{"model": "multi-label image tagger", "dataset": "analogue clock faces", "image_size": 32, "norm_position": "pre", "activation": "gelu", "fused_qkv": true, "bias": "all", "moe": "top_k", "expert_mlp_ratio": 1, "optimizer": "adamw", "beta2": 0.999, "steps": 12500, "warmup_steps": 370}
Rows from block 5 of a small multi-label image tagger, named by matrix and row number. Rows with one number within an expert belong to one neuron, the router's apart. Each number is 200 + 40 x the weight over its row's rms, rounded and kept within 0 to 999. All counts start at 0.
After each expert's rows are labels from the 100 images, of 14848, where the router gives the expert most weight on average: "strongest on" is what is common among them. Only what is clearly more common there than usual is listed. The data: analogue clock faces.
# router: router (model.blocks.5.mlp.router.weight, 32x160), inputs 80-159
# up: expert up (model.blocks.5.mlp.up, 32x160x160), inputs 80-159
# down: expert down (model.blocks.5.mlp.down, 32x160x160, transposed), outputs 80-159

# expert 24
router.24,182,215,215,159,158,143,214,178,145,206,195,167,172,194,221,161,231,299,211,196,201,161,167,153,246,198,204,262,211,181,228,227,198,168,205,223,136,167,209,220,262,198,207,201,178,226,178,237,213,214,200,241,138,244,203,221,258,158,127,222,195,241,227,193,231,261,133,203,209,239,160,132,190,158,171,121,293,183,222,109
up.4,218,150,249,213,139,238,200,171,225,195,120,215,169,188,243,127,157,203,155,206,181,173,142,255,197,230,222,187,194,148,201,177,213,222,186,276,238,311,206,241,234,180,202,142,171,208,194,157,155,182,252,213,106,230,225,180,158,189,143,183,199,257,149,178,168,264,264,161,172,230,248,186,218,229,207,231,225,175,237,212
down.4,191,154,181,291,175,151,151,228,210,172,174,190,252,182,167,150,158,210,140,192,204,250,169,123,203,222,182,173,203,222,211,152,198,224,163,273,208,247,170,128,239,211,161,183,203,155,244,145,149,225,215,170,110,165,166,202,120,199,187,217,220,204,257,205,261,190,244,158,197,163,212,223,161,226,171,256,206,120,173,156
up.5,188,230,213,165,216,246,210,169,204,133,159,112,220,165,244,216,214,250,146,231,193,246,211,240,176,195,118,206,173,260,118,209,163,252,159,212,167,228,180,219,227,173,186,195,123,193,160,246,191,294,201,177,228,134,157,230,176,225,238,221,195,200,228,208,233,200,197,196,248,170,225,192,145,217,225,154,256,188,207,245
down.5,246,181,206,192,148,125,246,195,244,198,188,214,183,206,265,202,195,191,189,184,208,245,212,168,166,236,278,226,151,215,195,215,279,187,166,216,230,164,108,212,208,149,192,176,145,196,210,216,198,222,138,207,234,147,176,211,205,244,187,216,196,207,119,182,215,214,198,184,206,156,220,208,239,175,193,154,166,301,103,171
strongest on: dark face; ticks

# expert 10
router.10,179,184,235,185,211,258,158,163,258,219,151,228,139,192,258,245,126,199,130,177,207,167,197,258,193,316,225,266,167,205,154,198,275,213,242,239,153,148,212,216,202,191,250,209,135,172,149,121,169,118,173,210,202,206,202,251,185,184,192,178,136,160,173,212,187,135,221,247,202,274,182,193,175,203,188,198,142,235,201,227
up.4,104,209,171,124,169,219,183,152,206,176,240,226,173,182,187,180,223,84,150,144,271,157,184,239,189,183,224,177,220,132,184,200,155,174,225,205,190,248,182,158,137,212,232,195,227,212,185,213,171,235,224,208,196,202,244,195,179,142,137,184,225,152,236,181,210,217,160,214,248,207,268,172,245,150,210,249,143,191,201,154
down.4,136,243,288,297,159,213,206,270,173,146,171,163,221,222,202,182,205,260,202,215,165,191,224,202,296,233,202,233,122,176,230,161,210,147,199,185,214,219,257,221,143,190,170,183,214,148,205,210,177,166,131,121,222,140,205,237,194,262,195,189,217,134,158,203,226,106,123,190,297,263,226,171,234,241,243,178,255,180,241,150
up.5,94,177,186,232,255,201,185,266,187,202,242,202,197,261,144,229,237,163,210,205,242,229,149,211,174,219,191,81,303,209,148,189,157,149,228,178,152,234,231,194,197,173,197,254,170,184,209,205,227,246,195,211,268,222,170,191,227,227,209,232,174,217,178,256,242,220,232,246,208,286,162,241,243,172,213,121,185,167,168,268
down.5,176,215,180,180,129,289,265,200,253,205,208,234,188,219,252,239,232,286,152,180,216,209,268,177,197,152,143,144,215,210,150,161,202,187,242,167,171,146,230,232,174,146,216,228,197,181,213,207,182,210,289,183,200,184,183,265,222,222,178,136,97,155,221,192,248,202,240,246,158,203,236,170,248,189,198,219,161,125,217,128
strongest on: dark face

# expert 16
router.16,176,204,225,230,207,197,170,181,180,214,210,204,173,200,248,252,128,163,171,293,196,215,185,196,174,229,195,202,177,218,163,272,292,188,172,231,234,169,213,160,154,266,239,205,248,165,196,134,131,190,249,212,241,170,204,260,157,228,206,157,168,174,238,224,194,177,161,258,220,237,175,170,124,295,196,240,188,176,171,215
up.4,229,217,184,227,218,111,132,183,173,215,203,207,211,188,223,180,169,135,230,194,150,151,207,230,170,201,150,210,224,230,174,170,157,224,177,163,114,178,218,235,198,167,202,217,252,146,200,141,268,277,176,257,152,184,223,213,164,169,178,202,202,216,216,132,164,279,300,189,234,171,292,183,170,224,165,288,169,182,187,185
down.4,197,189,218,205,208,237,162,203,211,192,168,251,242,173,128,187,216,219,235,208,232,268,202,229,156,248,225,198,273,227,165,224,202,188,280,219,186,176,212,206,203,195,218,128,163,135,176,149,190,178,205,234,194,254,252,218,171,153,206,141,189,218,213,253,258,165,173,184,193,251,246,271,209,243,152,207,197,135,175,230
up.5,206,231,246,182,239,221,296,150,178,239,233,110,183,140,222,209,204,158,280,230,247,165,223,222,212,215,171,275,229,271,206,202,221,243,219,182,240,227,231,227,177,198,212,243,209,202,219,189,229,225,297,200,211,231,158,126,132,192,209,181,218,164,178,148,321,227,251,184,196,142,171,191,231,179,222,275,118,259,179,187
down.5,183,224,221,190,192,201,190,173,191,263,219,257,144,277,181,204,198,249,233,178,208,252,160,189,247,208,211,221,253,192,228,211,189,227,199,271,189,177,166,232,143,274,211,197,268,195,283,169,261,214,155,179,146,224,211,193,200,241,213,194,215,144,278,134,157,166,250,169,156,247,230,190,277,231,160,210,234,154,227,204
strongest on: dark face

# expert 27
router.27,166,185,136,266,165,236,181,245,180,258,114,265,203,171,140,131,238,203,134,124,219,110,228,253,246,277,270,211,184,146,238,203,262,195,252,152,204,210,193,228,190,222,218,165,239,151,189,204,220,222,197,185,140,156,229,169,180,182,201,180,139,233,221,203,203,150,252,153,187,210,156,205,205,210,174,251,245,208,105,228
up.0,155,222,194,212,199,140,186,169,174,195,165,173,218,236,145,168,121,207,205,202,185,192,207,183,200,210,253,247,124,99,172,118,220,249,215,226,161,246,178,212,262,238,215,196,295,204,209,104,215,141,188,177,201,179,182,210,169,289,246,154,127,219,167,187,225,319,199,236,252,211,195,188,200,242,208,175,205,131,167,234
down.0,199,266,189,243,236,140,213,141,194,192,161,282,282,211,154,214,173,184,201,212,149,232,231,131,153,161,163,218,227,205,261,173,94,247,177,258,174,278,251,237,171,183,182,190,192,270,139,251,211,232,191,156,206,246,193,180,178,153,193,200,122,186,144,198,187,194,232,317,147,126,144,150,179,204,209,229,175,130,192,172
up.1,253,225,194,225,216,221,205,199,214,213,226,225,133,179,233,142,196,135,225,222,225,150,180,158,135,190,244,156,129,212,163,215,188,169,242,152,234,142,147,200,200,220,155,205,232,199,85,170,180,227,134,203,184,280,261,217,191,150,172,179,227,157,275,138,204,209,219,213,258,235,136,187,175,149,179,148,218,267,184,269
down.1,213,140,230,206,245,182,265,242,221,128,306,128,165,253,144,211,206,150,221,184,130,177,191,188,245,194,195,171,214,246,230,107,211,233,196,187,210,224,215,216,238,126,216,236,178,190,161,171,197,170,149,164,243,167,187,198,156,229,198,225,201,238,237,250,203,298,172,95,229,261,178,227,221,172,210,158,198,296,211,167
strongest on: dark face

# expert 18
router.18,152,143,228,211,224,237,210,268,161,166,184,211,183,226,257,225,202,177,162,205,261,265,161,203,183,302,238,141,193,261,181,250,194,243,215,222,219,218,196,216,193,123,201,171,154,177,162,181,172,239,220,160,218,224,287,117,243,217,186,166,156,197,267,141,268,219,210,133,225,161,208,217,243,159,157,161,303,166,106,162
up.5,189,207,161,27,242,169,201,170,199,178,239,208,219,231,218,219,201,225,256,260,195,240,253,177,192,183,318,174,252,238,224,159,170,152,204,163,184,183,166,191,186,204,209,180,114,178,255,207,216,193,252,156,178,252,147,230,212,182,176,218,216,234,228,247,231,245,223,268,268,189,92,209,203,212,208,169,267,218,166,212
down.5,216,257,165,154,217,201,230,184,227,94,185,164,229,284,182,196,189,231,199,190,219,205,257,194,192,223,278,133,225,186,208,217,200,116,145,197,197,221,188,260,195,248,221,231,191,204,147,182,197,182,209,190,217,254,171,210,220,151,207,237,175,236,207,248,143,197,226,153,187,195,274,214,208,280,184,127,183,128,152,155
up.6,164,107,205,254,195,188,217,243,253,245,234,223,178,242,222,218,226,220,208,143,164,181,223,145,229,234,178,228,232,210,195,219,203,237,140,165,282,240,203,223,193,167,200,133,241,240,220,189,252,187,166,155,211,236,238,181,315,191,205,154,232,213,210,124,114,242,203,193,224,180,249,202,208,234,181,189,190,164,263,199
down.6,216,144,249,189,155,187,233,149,210,271,181,169,150,185,227,142,202,145,181,191,244,227,132,214,206,220,152,161,214,223,152,190,223,235,196,282,209,188,193,171,197,183,194,267,109,224,165,208,135,243,239,220,251,239,247,156,110,160,145,251,156,143,159,130,143,218,127,178,230,199,198,224,198,181,146,162,216,237,203,157
strongest on: second hand

# expert 9
router.9,210,203,246,193,194,201,226,153,172,206,185,194,158,134,192,113,194,135,178,209,182,169,231,190,178,270,222,212,182,119,205,218,198,152,185,220,142,208,136,153,224,244,162,205,225,242,160,172,217,139,311,205,227,306,217,198,199,218,169,232,230,250,299,220,151,193,190,236,178,216,217,193,231,254,211,189,198,238,146,230
up.0,182,205,126,186,199,245,259,152,222,179,160,209,163,176,245,237,279,179,172,234,197,197,153,200,222,184,234,198,167,184,164,179,221,271,240,150,254,240,203,252,207,211,138,174,249,200,249,244,165,194,228,169,222,220,200,215,120,210,188,223,201,96,184,104,198,164,217,179,126,258,170,205,203,155,191,199,209,166,183,194
down.0,96,177,182,229,177,180,198,225,262,190,169,174,205,230,190,122,268,219,146,193,190,173,226,169,226,193,154,225,210,208,206,200,216,179,186,193,199,215,169,173,133,135,234,219,173,251,216,189,242,276,157,132,191,169,215,233,221,234,243,163,162,214,161,300,141,217,254,162,155,130,229,254,241,219,175,226,256,266,212,190
up.1,186,181,244,173,222,153,138,190,198,126,171,254,178,205,250,214,158,174,186,208,181,177,200,156,119,178,236,235,142,197,179,232,260,200,187,248,187,222,153,214,251,221,258,219,169,232,198,249,303,117,189,238,208,194,124,236,185,188,172,264,194,229,258,257,170,239,162,251,198,260,186,145,173,250,198,239,115,225,212,189
down.1,213,220,125,253,180,206,236,247,153,230,213,315,216,210,179,224,150,147,211,161,141,260,196,214,274,238,232,184,222,264,199,186,178,250,243,233,199,216,244,183,173,227,126,216,227,132,179,150,146,178,193,237,159,173,192,150,188,243,213,230,206,168,154,176,147,221,114,218,178,258,246,172,252,202,193,214,184,157,259,186
strongest on: dark face; square case

# expert 13
router.13,175,178,209,194,205,234,134,234,195,186,195,269,274,251,211,155,208,200,173,167,220,130,182,198,213,225,236,199,230,176,229,214,266,191,145,255,121,259,160,204,241,170,241,209,221,227,194,196,198,157,162,153,267,260,166,267,180,263,253,142,194,224,142,243,213,134,221,207,140,266,260,186,226,249,288,263,116,251,207,230
up.0,139,131,162,259,212,198,170,187,249,218,186,281,193,260,283,187,184,174,175,259,210,245,232,160,260,330,192,182,189,249,267,212,215,170,228,204,220,263,209,183,159,173,186,263,281,230,142,251,184,262,156,186,197,158,208,194,187,258,256,250,171,127,231,222,215,151,204,188,153,197,223,207,198,176,221,228,216,217,233,249
down.0,184,222,146,202,150,219,260,138,241,269,145,262,119,189,214,174,211,182,254,153,142,118,151,181,241,186,141,179,190,262,157,190,188,242,165,177,172,226,226,252,237,169,210,119,189,252,218,193,191,159,243,214,202,174,175,183,251,239,254,175,207,169,228,198,248,264,157,214,250,205,219,233,156,247,159,203,193,151,229,169
up.1,182,204,220,269,257,167,200,204,214,213,228,172,179,229,292,222,203,181,250,154,155,124,173,220,197,254,138,166,177,229,195,137,169,184,197,159,213,138,208,189,204,222,186,207,166,211,174,241,163,204,165,188,199,240,202,195,201,264,186,244,252,218,164,221,198,187,156,191,182,207,272,147,230,120,206,153,261,199,220,185
down.1,231,200,142,151,199,197,232,198,240,225,215,199,229,259,261,195,235,196,237,163,173,204,179,238,206,182,209,217,161,158,185,248,214,198,239,199,171,167,204,177,178,199,180,224,246,155,213,239,177,168,209,244,190,197,183,228,154,269,235,230,118,208,153,205,152,284,200,277,235,180,184,165,157,134,180,246,219,165,189,226
strongest on: dots

# expert 26
router.26,164,267,169,253,200,193,163,130,171,147,154,217,152,157,169,217,148,246,182,275,239,235,202,264,223,184,179,235,195,202,235,207,189,185,253,200,266,154,251,115,225,219,234,173,197,172,192,261,160,140,305,199,261,203,131,261,181,157,206,196,225,205,207,218,258,200,167,233,139,268,234,180,227,238,183,200,217,177,199,120
up.0,277,258,193,213,165,218,148,262,227,196,152,216,253,200,202,159,221,207,209,148,200,233,216,174,215,90,142,182,151,263,221,274,210,231,114,262,138,200,180,160,204,191,210,204,250,250,179,135,221,261,172,224,142,140,210,196,315,164,77,152,257,232,220,186,212,171,211,197,204,141,179,185,260,219,218,147,203,197,192,123
down.0,202,202,225,247,149,195,244,166,200,219,101,119,164,219,166,231,189,140,238,188,157,212,226,221,225,199,272,243,251,230,276,232,200,195,178,167,163,176,207,222,226,182,143,145,247,221,227,210,144,139,129,152,188,228,182,216,158,223,182,158,140,230,224,231,214,198,181,167,142,115,170,197,146,275,210,175,203,163,266,144
up.1,202,167,190,261,122,210,181,152,180,161,193,161,157,208,125,164,162,196,208,195,223,219,96,233,228,167,283,131,277,208,141,176,197,205,127,200,186,185,205,204,216,175,222,167,175,195,265,80,167,224,152,229,233,249,112,192,193,218,249,168,148,227,201,184,217,185,187,126,238,212,169,237,166,236,211,211,197,185,241,205
down.1,131,202,187,153,193,228,207,234,181,154,271,142,228,193,260,224,102,224,238,186,239,235,204,187,224,213,232,118,271,211,160,194,158,175,193,207,274,138,190,191,220,243,186,243,266,264,206,154,239,188,206,228,171,185,241,198,228,186,221,213,187,205,236,236,242,178,203,237,180,182,216,203,230,200,190,214,150,167,183,205
strongest on: dark face

# expert 14
router.14,204,203,194,163,249,181,171,234,183,227,209,238,192,177,219,269,187,221,248,189,202,254,153,239,208,236,291,215,234,252,237,190,222,191,224,167,147,135,209,198,148,215,294,125,191,216,278,171,198,180,159,155,171,167,170,213,191,269,267,170,172,193,150,161,229,211,230,174,221,123,213,194,235,256,232,197,160,190,132,219
up.1,259,173,233,181,311,161,169,217,157,92,266,214,162,273,256,196,206,195,219,111,128,223,178,160,277,227,182,160,183,175,213,209,206,178,232,252,200,184,272,269,242,234,256,218,182,183,258,179,229,167,214,219,178,206,192,159,281,143,188,251,251,192,178,213,183,218,167,182,204,202,223,252,182,162,202,248,199,250,212,172
down.1,192,189,207,210,237,149,217,195,188,166,253,188,263,197,224,168,247,146,133,133,193,236,103,100,269,199,161,173,219,169,150,197,207,190,140,288,159,215,258,248,221,135,258,277,93,129,182,158,208,195,189,230,216,182,200,188,260,129,203,245,220,263,217,223,191,193,154,195,207,250,246,192,161,262,103,206,266,278,175,179
up.2,117,217,185,186,291,228,210,206,169,228,217,142,174,155,167,183,291,210,159,140,194,137,251,99,221,201,191,184,153,181,209,170,204,241,229,146,105,288,216,225,224,173,217,225,180,196,207,138,224,125,176,151,217,186,215,163,216,201,257,220,183,209,201,207,164,163,191,220,197,249,196,178,185,212,172,223,151,220,198,203
down.2,127,219,244,247,230,199,188,189,181,167,113,78,152,241,269,225,226,188,274,209,237,158,190,195,261,270,171,157,180,167,167,195,232,215,183,228,247,266,126,197,200,269,164,161,203,229,238,171,209,199,220,274,206,233,221,199,218,226,268,175,195,231,155,230,178,242,197,239,167,201,169,185,139,195,123,184,206,190,181,183
strongest on: dark face

# expert 0
router.0,218,192,251,304,201,129,203,240,182,237,223,259,165,178,289,237,181,245,200,256,223,227,135,239,165,244,186,229,201,223,227,233,224,220,187,234,269,129,257,203,225,276,217,197,245,217,171,211,161,156,240,159,241,198,206,185,185,258,138,210,189,207,197,233,188,235,188,244,194,290,186,156,230,235,172,198,199,189,258,216
up.0,184,202,269,253,112,153,175,227,202,138,254,179,227,160,197,155,133,190,225,156,219,195,144,195,191,189,252,212,222,146,166,211,219,168,153,273,222,152,191,193,199,203,164,173,147,291,189,158,200,159,253,177,205,179,244,226,187,156,173,202,282,250,195,254,190,197,100,182,315,198,173,209,238,194,247,211,235,194,271,218
down.0,211,162,202,140,233,232,145,192,235,176,134,191,226,184,152,170,169,247,184,226,219,278,209,266,145,163,176,200,287,195,247,165,284,117,184,198,177,216,249,261,183,224,93,157,194,269,211,182,169,205,197,188,169,157,121,205,172,207,251,226,140,211,171,196,218,201,164,175,195,229,237,157,196,207,242,238,162,121,172,251
up.1,123,169,156,217,152,184,300,168,204,195,173,106,147,156,176,179,143,221,181,222,176,170,244,200,153,266,211,234,246,108,253,223,277,193,227,236,206,192,204,234,216,172,171,162,282,102,156,210,228,223,220,174,246,231,145,208,170,247,120,163,264,260,186,209,277,239,165,173,156,178,196,187,282,255,176,242,252,172,199,139
down.1,229,223,195,232,173,183,189,221,137,142,240,289,219,93,266,206,143,264,174,210,214,211,227,201,194,235,173,362,193,246,255,192,166,204,199,250,172,179,131,250,132,176,173,225,197,206,200,203,141,196,205,221,206,202,171,171,184,244,218,245,148,123,221,222,197,174,240,193,199,191,217,193,157,254,193,148,134,130,153,257
strongest on: four ticks; dark face

# expert 25
router.25,258,150,263,247,110,243,169,195,269,143,158,187,146,243,225,236,163,267,205,251,298,144,182,226,174,238,226,206,182,293,241,157,211,206,105,223,190,191,145,222,178,215,247,150,210,207,240,180,178,177,209,186,177,180,161,179,186,232,219,217,176,227,294,218,195,181,215,201,129,233,177,160,283,260,170,257,243,213,155,246
up.0,142,198,247,158,175,182,209,172,210,239,210,262,200,210,165,84,121,129,237,277,162,131,204,196,248,148,195,233,220,202,163,200,227,179,170,164,126,172,154,202,188,195,178,184,155,178,237,205,193,215,245,213,222,239,223,221,171,175,186,123,196,169,305,213,169,183,190,175,206,202,213,176,279,259,158,200,173,190,195,173
down.0,149,205,226,204,207,176,257,208,203,261,245,175,256,234,188,249,156,170,210,228,207,195,164,139,217,211,209,284,197,212,231,245,235,231,219,224,292,158,241,165,264,164,240,217,244,179,231,269,198,224,167,227,244,214,218,215,271,141,144,216,255,238,205,179,209,288,190,197,230,163,131,137,233,249,149,260,172,204,226,173
up.1,212,188,176,224,169,198,200,195,283,222,149,77,186,175,161,191,206,240,187,160,134,265,189,149,215,151,131,203,189,175,260,164,223,191,214,287,168,204,211,149,169,234,218,115,233,223,241,230,243,285,239,252,200,228,175,204,151,258,187,193,191,211,148,219,262,358,218,192,185,113,230,186,239,226,192,169,159,191,198,255
down.1,140,265,175,123,212,230,177,192,257,189,201,166,192,213,223,236,165,188,159,277,197,249,173,118,198,204,143,250,197,185,136,277,250,230,177,156,234,157,171,250,153,133,179,197,99,169,220,218,168,241,223,185,200,216,194,172,205,190,202,158,166,198,223,170,217,149,209,192,168,218,258,120,166,190,311,135,165,298,168,194
strongest on: dark face

# expert 28
router.28,158,237,178,175,195,201,129,175,194,198,114,202,217,248,275,237,131,187,129,208,163,196,212,249,151,255,185,185,230,189,144,224,218,256,234,191,179,170,225,259,206,223,283,159,150,215,225,189,212,166,258,209,240,184,226,269,163,238,224,224,155,209,262,263,229,133,186,277,170,282,218,162,205,258,268,234,178,159,236,170
up.0,210,214,141,183,194,281,199,205,234,127,152,235,205,208,225,198,223,219,206,182,166,203,244,121,217,180,193,185,188,155,166,221,197,187,203,225,260,245,231,193,168,226,159,202,184,243,185,234,234,211,217,263,240,206,200,149,245,220,226,159,174,159,248,239,225,275,129,216,221,226,48,193,176,190,229,192,204,202,185,225
down.0,275,152,172,180,198,225,244,187,203,211,172,252,191,123,250,279,173,197,178,253,214,165,228,250,199,213,147,206,153,204,183,172,141,207,193,195,185,293,182,212,196,257,221,196,249,223,267,193,173,217,138,239,206,199,219,167,245,233,131,227,240,143,171,169,199,175,105,143,230,203,209,229,235,219,191,309,167,222,235,209
up.1,244,138,142,252,214,197,200,212,233,246,255,175,223,196,257,201,224,170,270,218,170,184,207,160,196,166,187,186,187,202,197,150,226,216,147,217,229,147,259,253,195,178,187,261,251,207,237,238,213,211,174,130,230,166,202,145,169,198,154,139,301,221,200,244,211,181,131,175,240,190,162,231,149,169,305,196,139,186,145,258
down.1,184,219,162,147,258,220,195,192,167,225,205,191,242,237,241,159,254,256,206,201,125,151,270,137,169,185,111,219,187,287,174,223,177,122,266,162,168,156,194,264,203,199,178,171,187,193,216,204,192,208,212,144,228,201,124,209,137,269,224,204,200,258,218,196,244,238,196,278,222,215,235,255,198,200,124,204,191,130,243,203
strongest on: square case

# expert 30
router.30,189,160,198,243,154,266,223,242,209,255,215,189,256,138,145,160,206,194,253,218,240,210,171,196,251,130,212,202,266,138,161,202,182,168,241,221,172,241,184,161,145,186,183,219,210,227,264,187,227,226,148,265,160,188,254,186,201,236,248,177,237,207,139,130,121,173,123,153,204,223,195,191,152,216,234,217,141,232,177,216
up.0,220,202,205,224,172,163,230,199,164,244,226,225,199,153,219,240,139,176,160,230,198,108,168,175,198,219,190,172,157,170,198,282,258,216,178,218,255,199,219,238,213,240,109,125,235,129,226,208,190,200,209,190,140,179,170,226,161,173,132,161,223,135,181,210,166,236,214,161,217,192,167,187,228,190,275,177,307,170,196,128
down.0,185,157,166,175,245,255,247,169,264,167,240,187,138,178,189,230,158,181,222,223,249,166,207,217,206,211,166,168,171,228,214,216,190,229,193,213,162,274,175,184,249,147,198,175,161,187,164,169,158,231,239,188,199,226,154,175,182,175,136,215,160,209,217,208,210,272,171,279,217,212,199,254,222,268,220,140,210,192,63,286
up.1,243,197,189,195,201,171,179,218,250,181,150,229,147,267,198,164,209,142,214,200,152,230,223,214,139,189,225,131,181,195,161,179,145,150,274,250,204,209,206,264,159,128,273,225,270,239,166,221,159,183,270,161,223,205,227,240,196,170,220,168,124,177,237,267,198,181,304,222,231,192,278,191,181,162,185,225,203,216,181,199
down.1,203,238,241,256,174,214,172,221,264,165,208,238,154,155,252,192,187,208,237,233,159,193,211,259,240,156,192,241,277,183,161,249,208,276,208,230,271,129,218,204,159,219,224,231,182,150,200,300,150,251,253,210,240,138,176,229,126,111,187,143,192,186,194,233,203,240,249,246,193,171,232,243,242,188,200,186,187,236,167,155
strongest on: dark face; ticks

# expert 29
router.29,152,218,185,259,267,102,263,246,145,204,157,224,167,187,213,249,150,200,202,227,185,212,238,251,192,245,131,242,162,223,166,213,193,253,244,196,180,193,203,168,215,227,218,183,209,167,153,159,193,244,276,133,239,126,209,284,225,190,246,156,203,162,223,213,256,138,167,267,181,242,152,193,128,195,172,225,179,221,166,145
up.0,209,195,239,224,122,222,233,157,273,145,227,111,213,185,142,168,143,171,184,200,217,191,188,185,226,144,190,255,234,183,182,170,207,204,231,240,165,223,172,173,160,232,170,227,237,235,211,174,184,220,237,167,231,227,184,208,181,282,105,176,226,100,266,197,209,217,220,266,231,189,195,191,252,182,242,220,192,237,266,191
down.0,170,179,253,250,273,253,217,142,204,185,220,161,247,188,188,249,220,250,190,222,193,168,199,210,255,263,213,162,211,249,184,163,222,216,217,219,185,178,205,216,135,255,151,170,200,239,255,136,243,237,194,207,171,227,174,232,189,202,176,230,105,243,177,231,239,207,182,158,112,212,187,179,213,168,173,154,218,179,180,170
up.1,236,261,239,192,152,238,172,222,180,253,146,237,231,282,212,212,128,146,236,191,257,202,228,176,206,270,194,208,107,157,164,224,183,248,238,201,105,257,219,189,240,217,194,206,214,182,193,135,210,74,246,179,210,186,194,189,255,182,213,252,205,188,190,247,174,225,177,142,214,207,162,279,162,190,190,205,192,234,186,244
down.1,267,228,175,177,199,255,201,258,182,175,174,179,236,154,211,139,248,208,188,114,153,141,189,191,220,147,277,273,176,90,183,190,178,189,224,218,153,210,245,171,262,207,216,183,149,221,191,200,224,140,209,173,245,197,190,212,218,189,274,214,276,213,206,218,186,158,198,183,218,235,239,251,215,186,324,210,200,171,190,212
strongest on: dots; dark face

# expert 5
router.5,184,226,214,154,299,144,245,160,208,153,219,165,168,256,227,219,165,208,178,241,229,256,227,172,170,267,115,202,259,181,220,209,214,214,156,190,199,215,182,230,159,238,242,254,233,247,191,238,248,134,250,198,184,260,153,220,183,232,215,260,193,222,149,278,208,213,165,199,134,201,213,262,182,178,229,250,275,187,214,167
up.0,255,158,211,170,199,171,260,223,213,173,120,148,251,173,238,151,197,256,236,165,205,185,125,180,227,175,213,218,147,152,219,193,183,274,135,241,215,244,263,202,237,182,167,223,188,261,295,260,230,207,100,191,192,240,238,220,230,220,209,258,147,187,166,242,140,218,112,189,166,230,183,223,203,240,290,186,224,148,164,182
down.0,172,224,154,240,240,163,221,182,223,273,209,181,176,217,246,221,201,208,151,207,243,223,172,165,221,228,187,217,232,215,146,205,241,238,208,227,188,243,153,181,241,223,210,206,206,239,110,196,257,137,193,206,278,158,166,206,263,193,207,191,269,208,125,263,248,241,85,226,216,194,169,209,242,186,228,118,160,271,139,171
up.1,247,232,204,157,216,193,228,162,248,239,228,110,182,203,239,226,151,206,103,211,165,195,182,183,228,176,232,193,234,167,127,212,209,224,215,121,199,180,203,202,149,215,231,249,206,122,202,197,232,212,209,219,145,145,261,167,177,258,188,251,104,209,181,209,143,204,229,155,243,194,196,192,209,181,202,166,188,194,185,260
down.1,202,222,244,172,219,225,211,242,138,155,259,234,169,163,330,194,192,204,191,132,274,189,215,254,209,218,168,214,272,130,161,210,204,210,212,226,199,135,157,169,141,189,231,183,160,190,188,195,218,180,236,181,214,172,172,216,208,214,180,159,287,151,264,149,205,218,243,239,171,139,219,231,279,95,222,182,227,164,214,262
strongest on: square case; dark face

# expert 17
router.17,164,202,270,225,223,224,228,165,209,221,228,222,131,194,217,220,182,159,165,286,203,246,192,184,200,185,145,270,243,255,244,211,273,195,286,197,188,242,200,120,192,170,216,190,211,193,212,248,210,204,237,174,206,165,158,174,124,247,235,159,199,234,265,136,223,204,183,197,215,151,161,191,106,267,228,233,208,217,131,185
up.1,147,210,272,227,214,178,163,173,202,167,165,188,190,238,144,250,231,179,195,171,140,328,250,230,221,214,163,171,238,261,188,173,212,288,131,186,224,278,237,219,194,199,183,248,262,202,206,190,241,234,133,239,244,180,209,180,237,182,245,248,195,159,207,185,238,193,151,201,153,239,267,190,204,185,168,206,95,133,163,294
down.1,254,108,155,235,191,249,157,169,240,136,241,266,191,209,176,258,204,138,165,169,174,220,205,177,213,259,249,126,247,165,285,170,236,188,241,215,211,182,155,98,152,190,190,139,120,176,239,176,172,185,165,208,201,146,192,139,158,230,223,169,226,235,235,201,247,186,203,173,261,271,348,194,146,270,166,196,189,267,252,245
up.2,184,259,220,152,220,124,147,215,229,186,245,211,146,180,227,150,160,177,205,155,242,253,206,123,138,159,245,215,211,244,144,153,190,246,241,199,175,216,182,220,257,222,221,267,216,267,190,167,175,237,294,201,242,197,160,163,225,214,99,252,202,185,175,222,107,164,212,166,194,241,199,251,226,170,211,156,215,210,202,180
down.2,255,123,184,230,194,142,273,217,193,164,154,155,170,187,132,191,156,166,208,212,202,160,174,140,215,173,197,210,205,145,206,125,204,276,176,197,201,133,208,234,198,239,134,166,226,205,195,130,231,206,130,154,152,159,189,254,132,85,239,200,208,225,205,181,272,252,240,192,183,223,270,138,177,242,246,238,248,264,204,211
strongest on: dark face; four ticks